config = dict(
    train_examples=72500,
    horizontal_flip=False,
    loss='l1',
    residual_scale=0.2,
    residual_init='none',
    lr=0.0016,
    lr_schedule='cosine',
    adamw_weight_decay_other_params=0.05,
)
Rows from block 9 of a small image super-resolution model, named by matrix and row number. Rows with one number belong to one channel. Each number is 128 + 32 x the weight over its row's rms, rounded and kept within 0 to 255. All counts start at 0. Numbers have three digits each.
After each channel's rows are labels from the 100 images, of 14976, where the channel reaches its highest value: "place" is the part of the image that holds the peak; "strongest on" is what is common among them. Only what is clearly more common there than usual is listed. The data: rendered rooms with furniture. In brackets: how many of the 100.
# convs0: first 3x3 conv (model.blocks.9.convs.0.weight, 96x96x3x3, each kernel summed), inputs 0-95
# convs1: second 3x3 conv (model.blocks.9.convs.1.weight, 96x96x3x3, transposed, each kernel summed), outputs 0-95

convs0.7:103091122175168135124164123082141130102132176123101169137208115171123111057090102125117176085078154156144170109116173171116194133176115125157109137067117144115123174178103089169106131133128148072153066117143149118150097142194113150093153069106121154184150179126118111109113126130105089139
convs1.7:177174159148105150134107145154157059151094114147153173148090144171145080137180100104116129103141123163100133128125104178119151136106213116116145130136150124123139104095145035106118120137174173163115174138112102138109136149148181082169164122235127149100151079090167177128133122119156093114
place: middle right (28)
strongest on: flower (45)

convs0.45:098163134107078142110087124156157162115103143137173060131105130138132141178169137122146108159112087153104095142146077095139026133109129154115109098170102128155219114130200089155134107145105103152142123138186118134170144112152171139081084098093138140200166129126148063094129081099123131133
convs1.45:157106088159154110135145090091086159156138096112167212140114099164164133125119165129120151099144140092158150147140216131146189125159158136107146146128095117133069109109056111100120121140137152105093096120071170113109149147106068150115205091161111122073086095141111103182126155122143173183
place: bottom centre (30)
strongest on: flower (38)

convs0.42:167122095097082111141105144172186134197082110116181090133065142126178115125109143194083126159123110147064156114100120102152112156120132135141035130128114079128138114062145130144054147133157127109075102118119127076186174177101134114126167158139146118160145142150115145156116162133162094087
convs1.42:113168113170177159143164081086093137148179152151057152107178137168077115164095105117174101105110124138120138153129126146091119166128163120099110124051100129105147084195067142169198169134139142154125158098132128141095145120186103136117099095086094158084080142094126071139168094143138100138
place: middle left (39)
strongest on: lamp (55); umbrella (34); largest object: lamp (25)

convs0.2:187150142161111186116185159097101056118161133133122125118109113136089091166107087106181126073142152126105135193143085170136086125095060151095127109117151094102123113109163103142131115136156094114147084155149102145080136150149149073114094128111168156121194154200105102080130134156065073130
convs1.2:086115130058120068126132118149193127142060087120114085156156125099116191121131159141061117131160096138162107095080136135089160134137143101168122162068156107176053132125110110085150112158122115108175191136071076115184123125099138114134123156172142120188123167127104150070126117135152156119
place: middle right (33)
strongest on: flower (63)

convs0.35:123120116061084145156077179097195171113109175117127132174129125167088087119053107135090073065105123116099088116107141117137096136069129120128142135149160150101105161168159166190094148151113194125185140114136125124139143154103172148135108094078180106207112142164105150131124111115142122096
convs1.35:155141120189150155117177144119103074091159096130111118073178122081166207127155124147124180170185121108104187173116111176131069114176113122086135120104160083135149147100127101130151129117170076124082100108150129138195079100151125093167087191149129129110117149097202130142124135137104140113
place: middle left (43)
strongest on: lamp (65); largest object: lamp (39)

convs0.3:152131140121057130100128139110070117083160070112155107130112116168170142166069194095151133060141144121168146192160118104116093133150049104109132077154066125117100133123112121148164096131144089088118134139143104097139135161090167117111167178100185134172120121110143150139107185094179159080
convs1.3:113153123104131095116122122090136123086108101133165106151147132124060136158113111111074074079098041123101116138117118097144069125091143187166095177165147159118174105143157127151091127191130137107102097125101148121164086117154060098158098123131177103071162194121064096093152130132101131182
place: middle left (28)
strongest on: flower (75)

convs0.20:092142148128117132180125093124144132073116105149136132121089132139129124152140169000142127138116150122165116110140105106079198091118127100092220094192134105174121095148102130107169048176124126133123119154159148154152111121118116098094132108117117112071170142123123110199176147124148152128
convs1.20:121097119105151163168147161118138127167223181102127095162127116115130115125107074167129095147140123118141117123234131178166117141151138142168125151085135093164113184136081162148153197063090205135140132106083108151120147123129145097117105145114176139104075156134143131067112156121166154100
place: middle right (30)
strongest on: flower (46); lamp (43)

convs0.33:160154143109133119125122183129111194093114121114127151160128142116078139138173178156130077136115140147147095120105079148152091093100075128128116108232088138086120105131167107177110113094132099084097174163158107107150232102162119148141112121047107094132141122118122094167081179129145156134
convs1.33:152091127121121124144120103162121150145144174128065122088142137127152146129136135116110150111133067126094145112158144090096149122139098099114136200100020157137149141103133129109101153117115131161192096121089114114124003161061174122094171118189081114150131144122064135090104094115117119108
place: middle left (30)
strongest on: flower (49); lamp (34)

convs0.1:089137132165111200100180180099119100128133158131103109140082130131121142078057138110098133215107193135112114141129181138125107118087140138109111139101104110114168134193117132144117110144130115086095065109096170146054163185146092123169116180124107103096163122101062123156140073100116129097
convs1.1:146089162122160106129106120104143126133083094144161117107190149101181106079157144123128122058158146144100179080134103176131191138134255124080128135111187111116098169106146154101143125088130133137153155146108119131118164100123146097079114094136068121119130115110168148111134115164104074092
place: middle right (35)
strongest on: barrel (61); largest object: barrel (30)

convs0.24:179081117157167140115141124095072115042144108114069145140158139113133120100124082097093101109135109113185136125148077130114153167112102126143165147126117147072102168132118177142162131143147068141181134126132097097108088129106079093144159148129162146026179155148152149187115150092169119186
convs1.24:104195112153177109136149136137145134173102100139183173095100136203126140145163143165128145115159140123086139131119175069130161133136152156124113080166101096189090107166160099091126139132135150134044166200131153162052095117112063117112147089123100129184074116120094157135139090124142146109
place: centre (29); middle right (28)
strongest on: lamp (40)